Weights of a small contrastive image-text model.
Model: 5.43M parameters, encoder arch efficientnet, encoder norm layernorm, encoder activation silu, encoder depths [3, 6, 3], encoder widths [40, 80, 160], text encoder width 256, text encoder layers 6.
Training: adamw at rate 0.00085, 14300 steps, batches of 256.
Data: trained on analogue clock faces, 18.8 epochs.
Rows from block 3 of the text encoder, named by matrix and row number. Rows with one number belong to one attention dimension. Each number is 200 + 30 x the weight over the matrix's rms, rounded and kept within 0 to 999. All counts start at 0.
# q: attention query (text_encoder.blocks.3.attn.q.weight, 256x256), inputs 86-171
# k: attention key (text_encoder.blocks.3.attn.k.weight, 256x256), inputs 86-171
q.237,220,218,217,210,207,183,204,144,171,209,233,184,184,212,214,179,209,177,212,217,210,189,219,172,243,241,202,216,209,210,210,203,172,207,187,199,168,193,207,196,236,204,202,152,242,200,165,229,214,223,203,203,207,187,215,206,242,201,186,208,238,190,175,199,205,173,172,202,156,225,210,195,213,260,184,215,171,195,185,193,222,232,201,216,206,218
k.237,185,180,176,194,159,195,214,223,253,223,194,184,241,223,200,210,181,192,206,186,171,222,180,210,174,164,190,185,203,196,216,198,228,207,213,191,156,165,221,184,235,195,191,225,185,221,226,257,166,197,189,218,201,149,185,188,214,232,213,183,212,207,200,177,193,205,213,209,195,224,223,206,168,165,210,186,232,216,209,190,167,193,247,181,209,144
q.238,210,217,217,242,206,188,212,156,192,172,213,168,175,213,232,193,213,199,230,199,202,180,252,197,211,241,201,197,215,195,221,223,166,224,205,211,174,202,193,172,240,234,204,160,223,210,192,197,224,232,230,203,208,219,218,200,247,187,196,214,247,188,167,216,201,188,165,197,189,239,195,186,237,265,190,197,135,180,160,166,228,221,199,227,252,228
k.238,219,178,159,203,186,185,215,231,241,227,217,191,224,238,188,200,166,200,198,191,177,229,177,213,164,174,181,185,175,202,201,171,239,211,217,191,148,173,231,165,206,201,189,193,209,224,219,255,154,198,203,223,187,155,171,217,196,244,200,176,232,213,204,153,223,203,192,209,192,199,202,233,172,165,229,156,217,233,189,187,204,193,254,200,238,149
q.239,200,216,224,230,192,209,213,165,193,229,225,157,137,240,198,218,157,182,232,199,214,186,290,197,232,214,209,184,228,210,178,246,135,208,233,191,163,205,197,157,237,252,183,145,216,222,191,193,214,229,261,211,202,202,195,207,244,188,185,201,276,196,179,225,192,169,148,252,209,253,161,206,220,277,175,163,133,175,169,174,225,192,180,240,285,212
k.239,246,183,185,186,197,183,213,216,245,184,229,219,233,249,195,176,201,217,205,199,172,268,157,227,180,193,179,159,174,240,232,167,256,235,195,221,142,186,216,138,210,181,222,162,211,193,218,243,198,226,219,211,196,155,250,195,203,248,171,155,203,198,209,156,214,215,217,223,175,212,199,232,187,178,229,151,195,234,151,187,187,189,243,174,232,141
q.240,188,179,220,223,236,147,190,198,234,210,215,244,198,195,203,162,191,126,180,210,217,184,200,201,203,228,166,240,159,184,226,189,159,217,155,204,217,253,240,259,186,210,185,193,207,174,237,181,187,190,218,189,218,218,180,189,196,152,230,227,182,217,201,165,183,194,184,212,165,170,244,186,239,189,227,240,202,236,207,205,250,234,206,205,182,185
k.240,209,222,213,194,180,235,184,206,157,212,190,180,202,191,173,172,226,239,199,233,218,190,178,184,199,141,207,175,165,183,210,183,179,238,243,226,221,168,138,191,216,219,226,245,218,210,150,200,186,153,179,177,167,211,190,231,210,212,208,210,206,204,167,249,234,218,213,201,186,222,216,204,215,177,176,178,192,141,212,177,182,132,183,194,139,198
q.241,199,196,229,230,218,160,165,178,205,180,187,204,191,200,207,203,241,226,224,210,179,214,217,221,196,240,186,220,189,171,214,197,156,241,167,199,200,222,169,190,210,221,244,149,183,187,192,198,197,207,156,228,191,216,214,196,231,171,205,176,200,167,170,220,230,194,198,188,193,220,194,208,233,215,178,238,164,208,160,209,178,236,181,203,195,227
k.241,194,195,184,204,186,186,248,184,216,231,216,173,219,212,184,200,159,167,152,184,200,187,185,175,170,180,219,194,196,216,192,197,204,201,211,217,151,178,220,207,197,206,164,217,232,239,200,238,198,202,237,193,197,173,167,188,192,223,193,206,229,217,197,176,169,188,160,219,195,205,208,245,193,193,223,165,205,198,191,175,227,175,257,190,225,145
q.242,183,202,183,183,204,193,170,229,201,194,192,245,244,179,180,162,232,173,173,227,192,222,131,204,193,192,206,203,155,200,206,168,239,180,171,195,241,219,206,249,164,155,219,249,192,186,223,193,180,162,140,197,197,209,217,193,150,183,212,196,135,224,226,177,209,226,251,158,196,144,229,191,186,138,235,224,254,254,230,230,204,193,198,173,119,191
k.242,155,219,223,199,194,232,205,190,161,208,186,187,158,153,188,184,191,198,192,198,242,134,202,154,245,187,222,240,203,182,196,214,184,214,221,212,238,206,176,244,192,198,181,232,204,219,156,205,218,190,158,185,191,225,168,232,193,189,235,225,172,209,189,254,204,193,184,192,218,190,208,181,216,205,168,245,192,143,231,208,195,182,147,208,149,234
q.243,220,187,231,228,252,184,207,175,214,175,207,211,172,220,239,191,197,222,200,197,197,172,272,203,189,232,175,237,202,149,238,219,148,215,216,208,206,198,210,196,236,242,206,147,225,187,202,171,202,216,198,169,185,209,199,205,219,153,198,214,257,169,165,240,197,182,150,223,190,235,180,174,247,222,172,230,147,147,163,133,190,225,199,242,215,201
k.243,239,200,191,222,155,165,212,217,227,230,195,197,224,217,193,236,203,211,191,205,175,249,191,229,165,199,182,145,190,207,186,179,234,212,222,208,160,179,185,150,194,201,231,202,205,219,203,207,192,191,207,235,223,187,238,187,196,252,183,183,245,191,215,131,212,202,191,193,184,216,195,258,172,214,233,160,192,237,164,192,207,170,238,208,249,168
q.244,215,171,215,213,244,123,202,175,221,164,174,235,216,229,242,160,198,194,195,200,223,175,208,169,197,275,200,268,179,185,237,197,184,239,206,199,178,190,220,258,185,186,187,163,228,174,213,205,181,232,210,150,205,187,179,202,223,174,263,242,189,191,145,187,199,207,169,187,190,216,210,177,249,205,151,275,169,199,171,197,200,250,203,213,204,202
k.244,184,189,246,207,134,200,206,195,198,279,179,134,165,203,165,239,189,168,245,205,191,214,205,215,152,181,171,174,199,172,184,195,174,198,233,216,253,203,164,173,204,246,217,264,173,230,208,197,163,137,184,248,194,199,201,210,229,187,189,220,291,201,184,189,225,207,169,240,206,223,258,226,167,210,208,177,190,226,219,188,215,160,196,209,202,202
q.245,232,216,200,215,207,195,216,179,160,222,224,169,155,228,208,199,179,179,239,217,217,203,250,166,226,214,219,183,217,218,187,213,178,215,213,204,171,197,185,157,258,220,185,170,228,234,186,223,218,214,246,218,185,220,210,227,235,215,199,198,267,215,185,213,197,170,144,213,195,230,155,195,205,273,176,166,140,182,173,183,240,188,193,245,263,250
k.245,204,175,161,196,186,198,209,235,242,204,226,198,228,246,202,208,196,217,203,177,173,241,161,219,191,147,183,180,204,237,220,181,251,218,201,190,124,169,222,175,219,180,201,177,225,213,220,250,173,237,216,218,210,161,204,201,206,248,190,184,199,191,198,170,188,220,209,224,206,222,213,211,179,174,241,158,207,232,183,197,176,197,258,158,222,133
q.246,212,181,209,222,228,180,209,174,220,177,198,196,187,209,247,202,185,205,221,193,218,178,261,183,196,231,198,234,217,177,210,218,139,215,220,209,171,190,201,206,207,220,199,160,235,179,196,192,218,228,235,161,209,214,197,203,239,161,210,223,249,167,157,208,203,196,150,204,195,251,193,178,233,245,175,214,154,163,178,162,211,220,184,239,254,213
k.246,219,203,191,188,169,187,203,228,240,231,207,182,219,239,177,230,186,206,225,222,177,256,183,222,161,175,174,168,194,200,193,193,220,222,225,202,173,169,209,176,211,224,220,208,184,223,229,228,155,170,204,230,193,181,198,210,221,221,185,177,254,206,199,160,230,204,197,210,197,198,211,249,165,188,216,156,207,233,197,200,187,183,217,207,231,191
q.247,226,220,180,175,197,253,189,208,151,196,193,193,202,197,181,218,234,274,213,204,182,237,184,212,185,182,220,158,215,205,181,197,235,186,206,201,203,183,149,140,221,193,236,208,190,224,170,196,205,209,171,209,189,177,248,225,203,234,158,172,199,178,210,250,234,190,234,197,211,228,182,214,186,193,175,165,208,173,192,194,145,170,189,192,186,211
k.247,188,195,184,193,199,158,238,187,249,192,215,201,215,198,223,225,170,184,185,171,180,189,220,191,210,245,207,218,217,202,184,216,215,176,188,182,154,208,237,225,198,181,168,173,186,200,213,218,232,240,215,206,247,191,158,196,184,209,202,196,190,205,215,160,151,177,166,180,214,184,202,200,188,223,193,219,215,224,187,221,213,228,221,202,238,192
q.248,200,192,268,196,237,149,158,205,200,160,180,245,197,174,182,179,230,206,199,223,207,205,213,230,150,239,158,231,155,98,231,200,155,211,177,226,256,239,192,188,206,203,250,180,192,188,188,179,203,190,132,187,201,191,235,210,180,127,215,186,182,175,197,199,214,213,219,183,170,192,204,199,274,192,195,247,194,190,166,196,184,247,189,206,156,173
k.248,206,209,213,217,171,169,212,186,165,241,215,194,190,193,169,187,146,212,140,226,233,143,204,157,223,161,222,182,184,195,172,186,236,232,268,208,161,149,192,203,177,209,191,202,260,226,192,238,217,178,221,178,227,215,186,243,195,212,227,209,204,253,210,166,208,184,145,204,173,199,200,261,208,189,200,211,186,138,179,141,245,153,252,227,214,161
q.249,194,205,185,185,178,216,231,173,201,243,226,177,178,218,191,194,180,154,181,188,234,184,174,155,239,163,246,178,228,266,172,197,205,191,198,194,172,182,196,205,198,215,156,204,214,212,194,230,207,189,258,196,202,206,211,209,216,229,210,231,200,209,206,196,183,203,184,221,195,200,190,205,151,216,218,168,202,180,224,198,229,167,226,187,226,203
k.249,209,196,182,179,205,220,181,253,195,167,177,205,230,206,206,193,234,238,249,199,171,230,172,243,200,212,189,196,199,227,217,194,232,195,189,180,208,210,199,178,225,194,225,203,172,195,196,190,176,205,178,228,174,186,213,194,195,203,190,142,168,200,198,242,207,210,232,203,214,216,198,178,208,182,190,202,202,217,191,220,170,220,175,187,179,234
q.250,183,205,235,202,214,140,185,178,216,184,158,225,190,173,189,164,205,133,211,217,209,183,209,227,204,206,163,209,180,171,196,217,178,233,162,186,198,246,218,254,166,168,205,175,195,162,208,183,225,188,188,189,221,196,214,195,170,156,231,221,149,180,189,152,205,231,207,217,183,196,249,207,245,195,223,231,193,240,221,225,216,230,223,180,174,155
k.250,208,188,230,214,200,224,173,208,160,207,201,196,198,177,176,175,175,221,187,234,192,186,194,201,164,200,197,171,170,168,203,173,207,205,260,225,257,177,164,178,205,226,231,247,212,214,187,182,202,167,195,184,163,241,205,216,204,178,206,204,235,234,199,241,235,184,169,189,191,214,212,208,222,213,162,239,186,134,197,164,210,129,192,232,177,227
q.251,200,143,235,221,226,126,187,204,264,150,163,252,214,189,208,169,217,167,198,188,213,207,168,224,173,253,170,265,169,150,227,188,175,231,194,211,209,238,228,265,155,207,216,176,185,131,244,181,175,191,194,161,215,197,201,180,198,140,267,231,172,181,168,183,191,227,188,173,187,176,221,183,258,192,209,267,186,218,179,193,199,251,194,195,170,182
k.251,220,219,247,214,188,207,183,205,138,236,201,193,164,159,169,171,171,185,190,250,221,155,215,213,156,179,205,187,164,180,187,172,184,194,248,253,299,208,166,195,184,235,212,271,235,244,176,195,199,153,191,194,162,222,220,241,206,177,209,204,277,239,187,232,261,163,146,200,190,217,197,230,212,233,187,185,187,142,193,165,259,106,167,247,188,220
q.252,194,204,198,174,218,157,191,189,201,199,188,240,209,194,173,143,215,154,176,234,232,213,139,205,234,205,217,230,153,227,192,177,223,203,189,187,191,214,235,283,159,157,165,212,220,168,214,227,181,187,192,165,192,181,190,198,148,206,239,254,129,234,214,144,197,247,215,180,160,137,252,213,196,151,231,237,248,283,241,239,251,208,221,176,132,189
k.252,164,223,227,198,193,263,181,205,157,214,197,176,185,160,177,186,188,198,219,207,204,148,199,189,213,177,198,194,193,169,207,208,179,194,214,223,266,183,163,196,223,220,200,277,186,212,170,196,190,184,166,197,193,234,202,237,221,183,214,204,198,215,172,270,225,206,201,209,208,193,231,155,216,194,153,240,195,153,247,195,189,151,162,203,136,229
q.253,218,180,178,192,202,241,199,195,177,214,241,197,193,237,219,185,202,231,164,215,213,223,203,179,204,188,253,222,206,247,225,185,208,177,239,212,193,171,212,169,218,221,178,204,221,216,217,214,173,215,217,175,161,170,201,191,233,232,196,215,240,213,202,244,200,201,199,203,190,218,165,206,168,191,211,185,213,175,189,176,212,177,201,219,216,220
k.253,176,188,191,200,184,204,272,204,213,193,182,171,221,205,203,216,211,185,223,127,186,229,185,202,211,210,193,200,228,220,201,213,209,192,140,168,202,240,205,203,208,200,195,204,181,213,165,220,203,212,199,251,245,142,176,215,209,187,197,183,172,202,188,167,147,206,174,236,219,202,226,168,183,219,219,175,212,256,221,242,176,249,187,158,198,187
q.254,223,193,222,157,192,195,241,192,184,211,212,213,191,201,176,194,188,221,208,156,200,195,206,184,219,175,192,189,198,194,210,205,216,196,207,182,205,182,178,162,210,209,214,193,207,231,179,236,190,215,165,212,198,164,223,251,210,221,174,182,204,209,203,206,204,189,185,224,171,206,217,217,211,204,184,201,182,173,193,180,174,202,227,213,173,186
k.254,200,209,183,214,170,183,171,201,221,196,194,171,242,204,205,224,207,221,185,218,172,212,202,208,194,211,204,176,228,213,191,229,215,185,215,178,151,185,210,197,214,180,212,186,178,188,220,192,232,221,212,217,249,189,209,154,169,217,189,183,159,195,211,172,180,203,206,190,212,215,189,209,174,205,207,211,199,227,201,211,207,214,227,182,211,203